A small image denoising model, trained from scratch.
Model: 40-pixel images, arch unet.
Rows from block 10, named by matrix and row number. Each number is 500 + 50 x the weight over its row's rms, rounded and kept within 0 to 999. All counts start at 0. Numbers have three digits each. After the name is the row's rms in percent of the matrix's.
# short0: shortcut pointwise conv (model.decb.1.0.short.0.weight, 128x256x1x1), inputs 0-85
short0.0 085:455528451466476488500503490560478529549551509502502435518511512656480473506426476519520481460483432526500442487525482551474557475535511497485475522535515520464490511513466454500441462497467422543431487520505431455449439496515484521526551501488496454507475527
short0.1 094:468551478448468470512478537519533483479511501530501522467494488499525487478501495581432486499528522511532438497488501438531467486585528532476434475481451491441463483448494520454614506546449485488510550480500559494473489483519483397545503517509504455576473446
short0.2 086:530550556474493515545511503513432478441469485489524614474448518495459467550475475502489577493450515472418475515539509486536484461509574528511489544524523453550531456469469468467558471582504598498476512549503487473450557504505488445498482456469483526488476495
short0.3 148:623460458493482533523590459612626474488521468492508525505510490541516441507496510472691465485491515478524501531489568516574443540473646424493525457436491454579420459464458392511437493450454704429549448609518454477428599771496448685473522608512452495506430489
short0.4 094:378546552509497523455425488488462495515499577599452565480472533513523542449471455559422544466460504581472550478525465511511474430527459546562497596540506536425509522475511519485582492545503390471501512428496527491494384343480531339435513432517532448558567533
short0.5 105:471505507493521470494519532513539488499494521517496524507468480538558477536460513522573495518468539528489497490530528445549447489514543421527550456461505504573476500521483417514417460491456596562509529553487495449455511564503453716484505522487508498481457458
short0.6 088:530487405556548566505463488491564474461531484390503498459473459494496430478510537532535501456423472474531518472463465454480449518474474460540490482364501434476499530451474426505461509454481593398512482553610520506445466600471507508562492610512543479473503464
short0.7 097:515577514448418485491543498545568510458498497483538540523540515526490543474548492523580521471511521422576523540544543470484471513466545480477488452502507516590418460535453369445467515447466555568546461560501481518495564574526476534489441565516498520478557484
short0.8 083:503470500474466443433411431529464578472529502466494552509515545489448543464533528515433502497556536512494535414518508477462508484498556480527589546553502523519500503533416505410556472597530522488575569465544509495564412518534479453520497565556493526538433527
short0.9 094:552420510500501532467534531567520520504542501492462470505500512514516482550481466470553443497538533473518570523549547556483508519455471474515540464530483489593503530525529491519553467484429511498499448605532455529506610578577468621432498608461511447476490460
short0.10 111:560485488479467550510632482593628478398509524464474485507517483510511484470515505557648525455545515486483515431524555486521504514523562352463482481473503479596430431511446423462492504479516660461462479594489502454461587732556452682430456593486464499536468487
short0.11 090:500486538451458496527473436509472527451607493526504569467504570482444484380585555570465522480433460520424495501558502408550550524552530523446512516476437422488469450475525530545576542531481562540458424494517462546450523503539480468494526504439452405582573577
short0.12 101:461518524514516527510507526474492525479457500487509532480538509466529534520491516537403505524403513527496481556495455532437550482487490579534452545556496474367505561506504532513547515468479376512541476468519514536528447379443520341476501411540511468501465537
short0.13 082:484489506421497607563371496493490522444583453518524530450525529524536574546528499492442552517452481539500443447557522529391581534466435417527564525502450538459550464452516497503490547523528417499507451380515470442480457400495425512553502487492533538503524503
short0.14 092:482519422467510517458502527496505504492567471522472476456468503527478510469473495433454524424509521560494516488437514506563521457510503471539514525506520482462462543543520516505507453514490504465563409431510507483607495514480465481450480442537490492509528537
short0.15 102:456461540490558553516440486435429534433508554506465488529490537511509476495488486499424495514452476526525514514516459533396459506594407542559490534543502533402592605506487565471557520521503391561494553369517472513542446286417550364498538369497524511492495525
short0.16 087:540498394550417482498472526529529531452485522447490552468504476530508455507501522493509461539489532524473460457520498511520556514455497498547490468515469500504526523562542450552438476452482470500495466512597488558471582451475439429478531522451536510544476485
short0.17 109:476555610589486445489529483489517514557469527502511506500538580403518530577444482526453537548489456507496534534468440521473514399503447546512459528499480534429574500494546608566484534507516435514513483404529548522497364345465572331547502429450513514452508561
short0.18 107:608451472524502530531597523600613449497520469489485511514553461494514507513514485492613529490507506528538518479510574462568502524493658444465529419406536439588486449490516443450466509455492707449493451537504481455466675730486472591465487496469528519447455554
short0.19 086:526531484471470514476478435535480407497511540486548484482527492493496493452469441498411519525585554548450529529480577410526500538504477502542525486517494507554439520544609493485410519509533554508554528454428522470432493446548524485585571515490511574469471523
short0.20 109:450487572493591514523480497543383494443486512532494491427507476506467541467503493466396482495450489515459504504503450506460507516514460554529472589512507498459542516487545537468530511551486434497525535424517503568555426422424482397514495418534499541468466505
short0.21 104:482509551521532526510452465475426457519545468514447567486478493520466486502501526530419519486547463536467458512500475539519540517561441536506489549509455543517488469551536559492528544540548468531466507440460502485524410483477561389522453485433450518524476537
short0.22 090:478550507505530486490504422478554541509555513539502474496503439420560515522499407477501446534502549448458509497526476525555497456459570538508424500479507506527576477500519616517406471508514555526497509448523535508493527527501506474475516509478463559465517493
short0.23 104:589498476492484518483613534528587476498531480494493500487475471511541473476508502462628447507497560481506483542463542467554460495461576457369497450482509452490426469440457426497535523418490670509482500595425508465428662724528506619483463621497450458531502456
short0.24 100:551532498476508490518540464575592491507489509481486470466519484456553452491507446489619462464567526461484513491450528506514476518475524389465572412452496498563460489527498413469483441457517492595500512569492504436451461628581483680445480555429493563497517452
short0.25 096:545561547513500504468545497555543476521529501443592461485512553524517538518452458526537466533528505513504495474489492447501519537441495438462475544504526487529484511500483469505462511500505524493555477558543471484483515596525545546491462524519549473508445478
short0.26 118:577484466534519516486617512600649491603496515459512530508446476504531469521473537463658511511506519451558481490481576517540479536492589416483526417460485480630432437533501420504426467475486697460466494619513479508469655721545464682453485580500441453497466485
short0.27 107:535512506473557549499508516491533476528456505486448418568484524520480487504492481552528450528499505458495547450520537530538485489508492501486509448489549525563517483478522458490477551509488511507532457549488478479467478561497454547457526511474528525429471498
short0.28 105:564514532511474459506578484522573444534490449487489527504502504531536499502516552489601488488507485447551484492470564514463467489492561429464507445482471472547470423489502416518400460517479634493454492625438479503445566647537464700482498601481426522515424459
short0.29 106:574506490544519520460615471565582514495523446423441513498500437511514412451516477452589472510600523508546443465485523458534497457412573475474483461481499443595542453554543473543502491428506653458454466512529451473463594622578490595501532547543461538480442487
short0.30 106:418518517529495487546453504509473543474446533459585508544527479439468481524498488491476558517585488485444453537480440535510465455516438528458559530561455529430551504503513525458501498500495386591470525430494501454553425363574506449516480492471547569479553523
short0.31 099:456479515495585442497431519454436524500448518506521523480547527461522551525533480531351452523509459494529566544556448501494526512476436557483523523550474568474546565484543625538488533516498369556509494412499532525561440305487525435541479460513557529517588524
short0.32 098:412431514479557502467475530491492552491464551514551495580526490434576505535520462515465488513505498506427485451494463486425496442495408535472534534566520510456500514540477573463503505522453458596549495472529500451492377418487563532525509495497484529511494509
short0.33 089:448492560493501514491424501457497489546559475456481469520457522449532467567480476520522556498495498525436500522521477515550437478519490518533546504490451515402520534494543506523504453474535451521532436484547502534508442435464515558464452480464534568503588516
short0.34 142:571538456474496542539576502599583491513537488485495550529428465501508449520483485519655495448511511489520505498487582503550472493487629369516479435456470410556453475439427399528457449452475688429530488605486482490448623728542433652459504550479493478507442448
short0.35 090:481470458493467584472630477567509573507511420527558457475509427482454519541480538492551473517500535477539521517494499426568405479505586529446521460399497514474441531497472470476434466462458570512571522535520515458513524553555518501506530514511469472498510474
short0.36 109:581500503455468474531605530544632486542485472494501524522529458489490477509482524447640466490527497460476482486453591473523483479514622416475515419479522457583422397468444440493440442459510672441564449597476500468471634746576422680497514530458464540507432459
short0.37 106:454504512490514463501432498463433482493451517506470439506505514551483490587508482526393522482474489496494516499511421497484574498482433565548486498520501503491548533508506563502519478504492326544482518402492564566511363343489511412491490480565542499549522528
short0.38 091:530484561530487511490503506482445509422527563455546515506457408453471521462448467540493534494438455545513523500510476495587561472549529529560462558540572455458527566485495486462481496567497426523484490518526461435534427509402545427433516427549528498441511491
short0.39 095:447472540585476491489416503443478537509535549512493503498516600447510546518510529465374523518526456451465479489492413437418501437512436546529505482508517488477508532517527585603485532461537426536462571437519539490583468303436525432486529436480482551513545503
short0.40 086:509491573527502487425476548471475539555502516512486477539434559565502503493509428487528507483548410482494522478478487483477566450508541496522488519592520481543509550545564568494551549502447378485573447515486472464560451511516510501452454529487488510517494641
short0.41 102:528493496504503473507430545578540520436456450475482524472456476487464499525503452532607535484542521493514461497571501519512524523457539487420486509436492525486519501560500519500516506489455522583510517509512439505543551552436484555491496521495519507471479529
short0.42 094:551466473517570470507555448547508514484454539502501536414505488483435529501468516445548472520470552462457476448471564525538460507574566513471508496458487451605466528533515378462554458505548602497543466591528495540460545607512454571474537544531504503500444465
short0.43 113:565501467478492515555645465585562495527545460495450498517472446470493451516493531477653490521540479450524519503490625501500436486508596440432487425463500488596414446492480411512462475463466685443506546589491513494469607711580478643517533569513455447459458499
short0.44 087:440573525505499453502510490417489576540489555505487485551467564394516480485518523505419475564503451469523497434467515514516542544543446536481469573461525493432542506505449560453461507511500407512477511411490543538561423353466506388464537487450483516488496483
short0.45 087:551499520527468468523491540484496420498453478504531478520558434497496532563542481537462551512514501412470497529510554515499544491459508470522499462540433564555513546504518494490606476490574491456426532540512497437531530541500480525473427552518431537435556506
short0.46 080:494470484421503471535534581490523427542488494525520532550470509552496482527436493555572518428571408480490438493464504547472476520416477435480511483500443538444477420458484497463462528500500462461446443473446515518500455471488462591437476574443454434596438443
short0.47 092:440503493489471526519397532424479489555514541504477517444505545471435494466492483525412492490460505561431517508476444522461474514496466625481489606597520473400597517549477548538537523595480303554445496425508520615516388231446481390491468437533526519509542573
short0.48 110:597494459495503491557514541566516513510463464482463521522500522551491443525497488436564497496497518471505500488523568507487578490482563454497478465517562447604407486516479434531545482458496605414471475552515464459500615604522458583491497608507489527478409491
short0.49 101:434567558486514549537405486416423597433547576529523472510521512477518513454449543498406496450432447535516529431513461470403494515494425558496536526553487471464590568508525536526546507515563337552472526431461528520579433289487550410549534493516556606527494546
short0.50 093:525522442445532526510480448471463537520480518522491504476480495505454511529472446514426573471463515496520492536521478445502448493445529535505515493471491524471496503503511513513535505579527415437499457491509478533464443485475471440558517519470522432529551491
short0.51 111:609497455497493497517621526563566444548536450508539496474473454499549465496493498445598514517512532498541478468463579551586471518496616365453495435434464451652469461525485382487442499483482697471483450586488499534458665703570487590522537553483507476499481457
short0.52 095:515529444487479497524535507541544445488505500492483493518466445539503439498490488483548452529466559474510478483545511465547464455434458411401534422508486488524372527559447405496486473454442526498565465603504494499512598588570435623454546620557485376554495490
short0.53 083:556489514422456577472499547590622511530515429506464581537522427446541533460595486478486520480466582503500540525511443544521504491500579397540532487525478482536521447430547481481491522536470538451554430463544454507445528535558474472588456486534464524577531456
short0.54 092:520471486444446522478460521584568536520479453436516516511529510505508491523518459543485530464462522507506479533557476477494529523561547483504556450517529501584483532499563427536557532510481584535504472542597476524515549520545479542552511581522508487500529443
short0.55 085:414498532494532445534399476486470476464532488455551566496497440497468560526529448548471472539470503486493393472492493502492487435519455523546515468473487501422505506470564516474502499493455466498508505405540513445511480411466512445441483440417585527575461489
short0.56 091:501494471451536465542407436393461569516503541490487490501491523526502522553484529531399549542530509509550512510513472529425494499547360604491542531505490446370505557427565578506560512529471345556490467380545565520474372245417546445522532439497485441485534543
short0.57 100:588492523572520446445521490570567529472433546431512512535544476546571480502487437526571520507508483485533484483504493472487499481492503464512477512513472414494492533479457479475521500480461564493575447514495449559446561570512561521465479486446528527472421491
short0.58 101:630489471498373541497603513616557451488527461499460515567496467584518492535486533472550517449531462497454525481518528488532470460486577425568526434420519458555429454488466422511478500557509616497508461529438482494462677660512497596509458568542505474551474471
short0.59 090:491507471463549487490598472571564513482531515567557507514500462545480525483517502518610454469504467491498500489459575509496478491469569468541448433479482484507448426508525476474503522568462624387556445536489514462459538661518492580521492648467453500536491475
short0.60 127:403472523505527494508402527432394537482506523526528515536506481467452540494508503526352513489469449527495507522515446504484482489538473599598454579489509546414589571504526601533569494519516400455539517371496503533588401324439583296539533330482537529523495507
short0.61 085:536485550481532519518517513539486526517547543476528533385485423575517510483522537421524438486420521446490481539526533455529430472488578501555458489486480492513405450542534504406420493532483565430536521557502438506469536637488483516483532545517533500480519542
short0.62 102:457484493522487512554412494350411540474507523516517517463536539538424492469465471543343512442459457530495475554508447463496513506516405555570501564489504533454571518469494544511523518599519374571492527434514466570483381319491474365496495390508554487475555502
short0.63 088:459524482443519444530460516384450442507551468435437563474514520416452510443478470517432481499538547502500440523518530481560488600569475570478457516546562526452463521488502472522510456499486396560461489472563477555500542454507454442531503525503470478517487542
short0.64 103:411431454504527461533393529458386539427489513562519405477495528523479537498499555512402550469460505524522503496524488507492481615530386499519532562562508516428522512545495497501549492562516315571411512469505532481554412373468438413481510513539528520531511523
short0.65 085:521541561573406519564503516549468486419529533563600527486434500491578499520481461467342539525456467527584542529489489558535475513475410494500526550558478573459518523569478506545518584518528393483452494525472513509495475399502540511550508406545500568531511459
short0.66 096:523500506492532577524396493510552519535475469496478503499464465404516541493539452535549504522615510499411531490511568503542561514516555560517492442491522596531498507485489545485481508443556508526507523495456428508493570552488552560448550550495473470474488556
short0.67 091:539492468493456533483553536523592518483578427520536500506556532478516501456538463502598459510617512400428536511511460554462485530526509425521531512431548485568464492505476438503486523444518587443515451629457452540470646561555457648497465580512497445565504428
short0.68 089:478545477514483496471454496483513566479550475433517415491500500509523498485476532497478538539438508510526506462486475477520484502557434543518481605516477531389534543492471499450534588480442371567497498479538506538533455422498500470417502474500527529473549496
short0.69 098:452503473534537521507427497444453515500511485544477509452500468497494499454483553502365498518497522515499479498507494439517469456614439547501534541507504520382546509470564562491544565571469333523516467442444476493529477381437488424546522485480555528560488534
short0.70 128:608445468478436500495633520602567509506542496478522523473525458490489446477509498491632535500527510481503541490487548479504567536437561386485552444433468411555437468498497388506437521424524665477470477581480465499441583703524457661454497611555409469508502492
short0.71 096:428491478445577508578384470425427494495455576494566480468498463495490520525497483532429502531501499526520528496479420534498483513510439538524487571440546521410573497459459544511543499513574368564440507425443499523518386355501567407522526441505584476448596484
short0.72 097:600540465503462563454530578539511509530532504564497499489529495480491502510521443522615524471497534459514468487472580450572489484496541450470513425408511468631444484494505434512546461544490641518482439653500462483456614685551451589514521605495413437533430500
short0.73 102:540547465452500445499445454483510535495534492498476543536467533524507559491503498486577510509504522539501539537507467430483517491484492514527539458503488479466479479422488492484489461495545581528478447506507437518525462481565484437518494556407474502531464503
short0.74 108:572498455534506538524588513600590437509530507452460495493531498527512502483506497463567492494573527457489470468486532525539530521436564379494485493482484519563450511497481391510436537491467672454511479621509465491504603735566405724492485569524484504451485448
short0.75 095:458471507538505455474499520509552443515549505498525510413522523575453491448502543516511508525542516517501466479548482480486497575472496503466484498498522476474481463462491475519519505518451485517460491512500510551543514496552462654471480626538470481512528596
short0.76 093:592444467483514516514619524547565556504549458548494551555529432509483511503482516441589500515502508486545504547551560527490492511463598425464466452456502460588487509551499420555459477430468659448536436577463493449475625645482451575478495598481442482456441380
short0.77 106:454511559462491569488369516453423511494532491526458510521548526492428525507532488539369516509416549497490471492492444472447492504573420568541549523518517526408539573509568570506507552545518375500439498469519475543545437316417513348491503419571518525530488476
short0.78 096:411509540531506513462439530430461525491494487519513533467542456510498548509484507495354494522527515484523545519521457452481535463461404552447465493549424497457579503532490542497463517531478364557455542418520518476558401326450529400517523452530524512549535533
short0.79 100:440508506488546525532378485426414565474530560506500520511537524480510560506495470502400472494471497526516505487492487467544543526536441628497541556571492519422552586468495526508542535541499382573505523485457478542529376323401498428521454447470534488515489539
short0.80 094:546622470499479482527472481443463581501498491498485476496484518521496527462493561434419545531485514497465487510519434465405491535526487536513534497441480490437493523513522527534436489480521436546513571488469497530520449448486549453555478480509450509427486502
short0.81 106:411549513452521484511394516428445516540532563590487461469504514477454573491508532550369499525509524538494468472475433461511531504536468521544543512557490553415537467507522596532538503549522365510432559448463474497550454367437493394494492467553539501524514524
short0.82 098:452521484517511503514410549436395527474517552562512430475532549492467529415508506557379571510449473527504535466551400467464564488523388539564478513514530563423520509491510567428528485540478385521494502454406505537572415308503566383557485439492493527476538512
short0.83 091:487510455472458505515524457501411517492497461523469470508484533498577526540456513489508463534503474490474451502537464529529544552550536479455434543483493548498519549496495544570501532476517478535490553446457503532510505459528499511509478498537488453504481438
short0.84 116:414503524502538429458407428465411507509484481463566479500487482521536539487474483452454507475482434524533555518536432459466548514495354578566526580530528553453539551514516522557519544508485309513473484461431484533531376331452517396489520492494526498441568535
short0.85 091:496522444499480472503585487522518482493460451484415520486511504509479509453471506530614471474548525474454516518496580505519508506432542479492559460443429498544464433500494465499541476548569526550486504530467463478465515660424459586463471567528433488510493503
short0.86 096:450510472506509524596374518456467534494531567598534505499515518441501536509478523554469502460468520475496564477537438460499569450534445534554498541560495558475536542464489563507590479535489342525460546453461515527504420397456547369562555417528575480531508510
short0.87 100:615497538485473474474564547462611505580521497498558497534493464459556458567503510497628492543550499474568514488502540493567489546505571454499479475447513432588479473494548466481487521437457643488482498555491508503426550634564509592483505598464489540471492459
short0.88 099:446490501572482475501398515442462473521521524498461477570475508442483505470503468531405508537476471526540508497492479491511518497471427539546514544506465519403493516529499534516517493456499459458508542429532556514585488433485545385497566430482584483488461455
short0.89 140:634474478484480535475648521595618466487527476494480545485458482475513447489484489491645463478533532450523471469508553482551519528473613392449485447429503469591437426478446424483431476497510692445485484617535500466463676738563450711502534638475406455509464478
short0.90 094:358528496531504511479374429442481451543481572491504455488509550544507503507494521537377464537492516495497491510517429548443542485460400489538437519568535500452497568475448582487556534432514323530419465441491462483472449329444553436535482483488538510545536482
short0.91 088:567495479502510485494516507540560504531497502509469466461486553469524567477474462477552467555458406523518510473531589519485554496483525458492511444447560464477555516477508492569430480502475570474510458532565513510522590619503491524504504572475444532515508449
short0.92 098:476556549514548524509390495455490518503526473482503460483491528520496493512533436554394490481498465525527587503537427522423561463479423532499489527492508472513596537531523492456538522476462349563482430487576525542503413331501569422501457464494528571459554506
short0.93 101:531529489510490571457489467505512510521560459542490546539487525549509466435559495521622498446493572495497474515444509556456490553473529464451526457471530467552445519451491440538501493425492601508568486519538537459455604583496474565481513504521479483493460544
short0.94 093:444544504503477432483432488452504555536522521568481500506473488514508508509509543563400488470436529461501535511441420536417455529531454543529499548558579503436504565468495514531444477493526421522524476548502537509455444425433496516550479451539484490519506516
short0.95 092:470516559536543520496473506489433459479464505462461511468519427507534499505465488557432474461530494472502483520487518487565521535486522482408490547517531515526528558521502522546489486527471486497509522496548490488496452404487530519528507458453527551513550536
short0.96 096:402506558454451445512413471410402513431507473569546548451537487495502457463476478584395543439505491538462504465489486485474481451571396567502505565505466459415475486470538545486519464514543437536462503405477451478491440362488483364507500412576511465591539550
short0.97 081:442497455449527497504443459561478452519453448500510464453453470537494510542507518511418515516496398604506465531482480528471512490448473454519436554452475442468549433607500479486561554482467524550476489429466519592479533468535502458569517470524447427507490453
short0.98 110:503436519501499436490492456468505489492511476522535465503543464519515486448499493449468563505439498525488517463546462519529488480480525455508479480493503508494481496469465515466494425534486484523525516504558532460484491435464464560520472389493552484543507509
short0.99 107:455499548549550480476406493418419553505493498513511505474500542520466508493495514536395521519542527547499496521509421498490493520588387584520521566535486519395529532456522548472568504540491372557492480369517416480530387242381524359564497393548531503491510517
short0.100 120:605502499469460489474644495625590463530550449499466541507475421513499519495448460467641477533536527477504453480503638501574488504478660458401434431464493474592456454507496458491509490502440695446531451584530489537453629742562460682497527569463464468489510469
short0.101 113:479455473518477450581482492476464427616541497476472418486474489500502506513490516536485488500537506493455497457505478478494492471540493464493508505533478558499515471511509509539450504486519403544462513453498547563516486462466426559515455496520518472490499478
short0.102 108:560446470478491532563575474559588519528460485531464513466538436520490507470474490414605526510513496474473552512488535506592542486436632428393458510429511447589451474499529406465428482412516685502520553594491494490472610717549477621422460574462474480508423478
short0.103 117:547462428482452538527597484559543464474512467474466504517504472524515481513495504479654460500548470511493497462494609515575444450479617451459514499467523469571395414450469411555450510436495628455565542605468476519482675779564481611498537601517482431517486465
short0.104 098:488541440528502477545505459532455475507499473488472476552486518469482525464491544545484507561475546545465471534485419476541460480511491573485453472516515462466464495468498473501566544451508513456503465485546556528507476486554507482514549472479528526496530519
short0.105 096:481489487548530432447452513505522507493519517496518540463548489534474532466465495529462485527477452518537493531496476553496513517475526507472495515398466501494544537541479516492554500506518484496500458513515468523535456491477467549509468499456447479511584474
short0.106 110:394524483500547527493437495482475511481496496471532513501586457487465473515536442531384514436430530537469460513559420469378483495567427596522551528522484496464613499505552552494560534506520369552457476427529475502551421285453524365523451356507520497488499509
short0.107 109:512509519493434580526465496513460534596462495440560521499492537545468497508537456542421511518559505506471503519473449498528524439527479563490466516522474535409522531535505558506520440515515441549488494490528524593502447415525474434526447404476473514549527503
short0.108 098:471466525469465485463464534514512524458465527483498503545471514484483480522504498445481497461493449571490531516508532502507536528489527503482518561532518528396538530531547565505517459519506429484476498540438478538479498422523562394544511525512472563476490527
short0.109 089:443543404429472515510466506472487440477543535494499514493588553412478485466479449483467518498525515464438535553471474491559497470543484468492539482549419561582533510602525502466425512577478427544455462519418482509541480470518457495483501497477499432519529501
short0.110 103:391506547549517494486420502438381543532492529518528491479478573455463572530516504508424492540482459499450514504488424491399518477502402529512576558535507474440551524590535510478553515522546366552474485471499531487510374330440519460546442506511532470511541578
short0.111 094:523516478533460434507459494493476505544456536542429447464526468508472572472517537516471481447393554517545495516592500449493468453499525483513529504442484501465524515520538572520518504578415543441482450489513528509547474612484532395545524417456506500484554536
short0.112 100:433456488512551513436378417434447481466551493529443505461458490530483574499510594554404526462482502424472509499551442538466503562506472554521438539522514575407524592449512601520535553543520398478453521443504472498525469380449497409554545406526503488520545519
short0.113 084:483463461501510498505483480528539516515570527528574497448491442524516536501446450531511453464527470538458462550520537504410480568496515544592544525492454470475486464496540544538383533532475500428504468436430438500541480578452561495495528487438460502547481454
short0.114 105:576482475465443521530537491521561443520479500489557543461475469512492486454465457499617464478519511493540478474520545527598523510453567482529489467420475462616403431480450413477448513483456686481474442558502511458464612722561461645405477573467484541596522465
short0.115 109:382514507510498496536451498452449515467440500508468465514472548525533498475495487501382521466462477515527537498500413469434502532544392577560461540518535574433610558499574565525602536546457319577468496445476493528508394341421559389547465423456498533520469494
short0.116 111:530535493469478460497562496539553485536490471495524474479500490538426473445533552493544495434482542517538473443500550521534471548492568449505496483479449472569481452467538478487436512475463640498522522591460469509475570606507465672476477520507481438543487486
short0.117 097:502492481474545445474546443557553503510502432489479507538494497492510497489438507433599491481547533426458502417511456510481473583450537478426510461446498511615518472518516449488416518492516572539496516546480490561494524614491473663443479547507530533485496495
short0.118 103:389496486556508483528455475460443483526486496514446446592543507514475492468432481573378474453476462515515496527508427520438526470473426510549462524539507553398565589509522528567550564498561354501442566425543500488585433323467512373515519393530521533469474507
short0.119 095:518476493511453574470481514516581461498538411446488460477498447533519490502471512518558495505486490481491437523472528434527489490458553485451515462464526460582453498488434493512537518458515580518485471538492494469446565607505472654474529527555508445528488545
short0.120 090:441554595502472484572450529419455493545431507480468534549505475536427438471521473478471492506506436528458518451499421525432428497466407564540476520545599501396503479511504548487473470581552357488570518409470525499488465375546580438539504525465480533459526491
short0.121 094:398547571484515477461408463439410498481496485495497450481477521461501506462492567510366470505466461483496504531525423451475539504538419530555498522540490540484505552486498550504523471563498337472436518419476479499495412316449528432544470510489458530513543508
short0.122 111:570495424555548421515606462588530455566540457499464451491500488522507469564474464456574514433507544502513485524493586529520476572532545438510509466428538506642421416482455433491537478481549634461491541541533497465469587656482487618475504531475519451462434465
short0.123 097:442545524480486506465410521439431525514457481462529540497452565477454513481508533495391561454443525523514452512459517469466472490519475579524493550497465522423458483525530521510532517522539433492456522440498519569586468423455499407489519366546508495570552540
short0.124 089:507537485520493445497514430528418503463515520412484407440506472482480503478595525530440474493489457490521507488520477517496511478435434548436529569518526520440491534521539529477489555521531359548534467374539467535524446374431466496468503363518566528499544518
short0.125 099:495461522503470501496552465563562463505506439484495515447525464443463473474482480438631492507478489479458476469475504504486465526468541401480503427427454470619399452484456419450484528458545618544513505636496458529490556657486454657483486577502465497510502487
short0.126 102:576471522499454505542529507526546498495483465534509541522452521478483513501497567519630532463507500462506495529522542544509506543535556419462529449458505498516430480469484446447510501469502642447516505585491430493449603661482458615521483596531491511484494450
short0.127 098:412492555497516497431396529462443495527470519539476499433462557487513432505477470551439512560516485506498507538530450535424536474561406550550564545491511507466497601480442508491524475537541347497513518451508566441569416367499481405488512460528491535478503455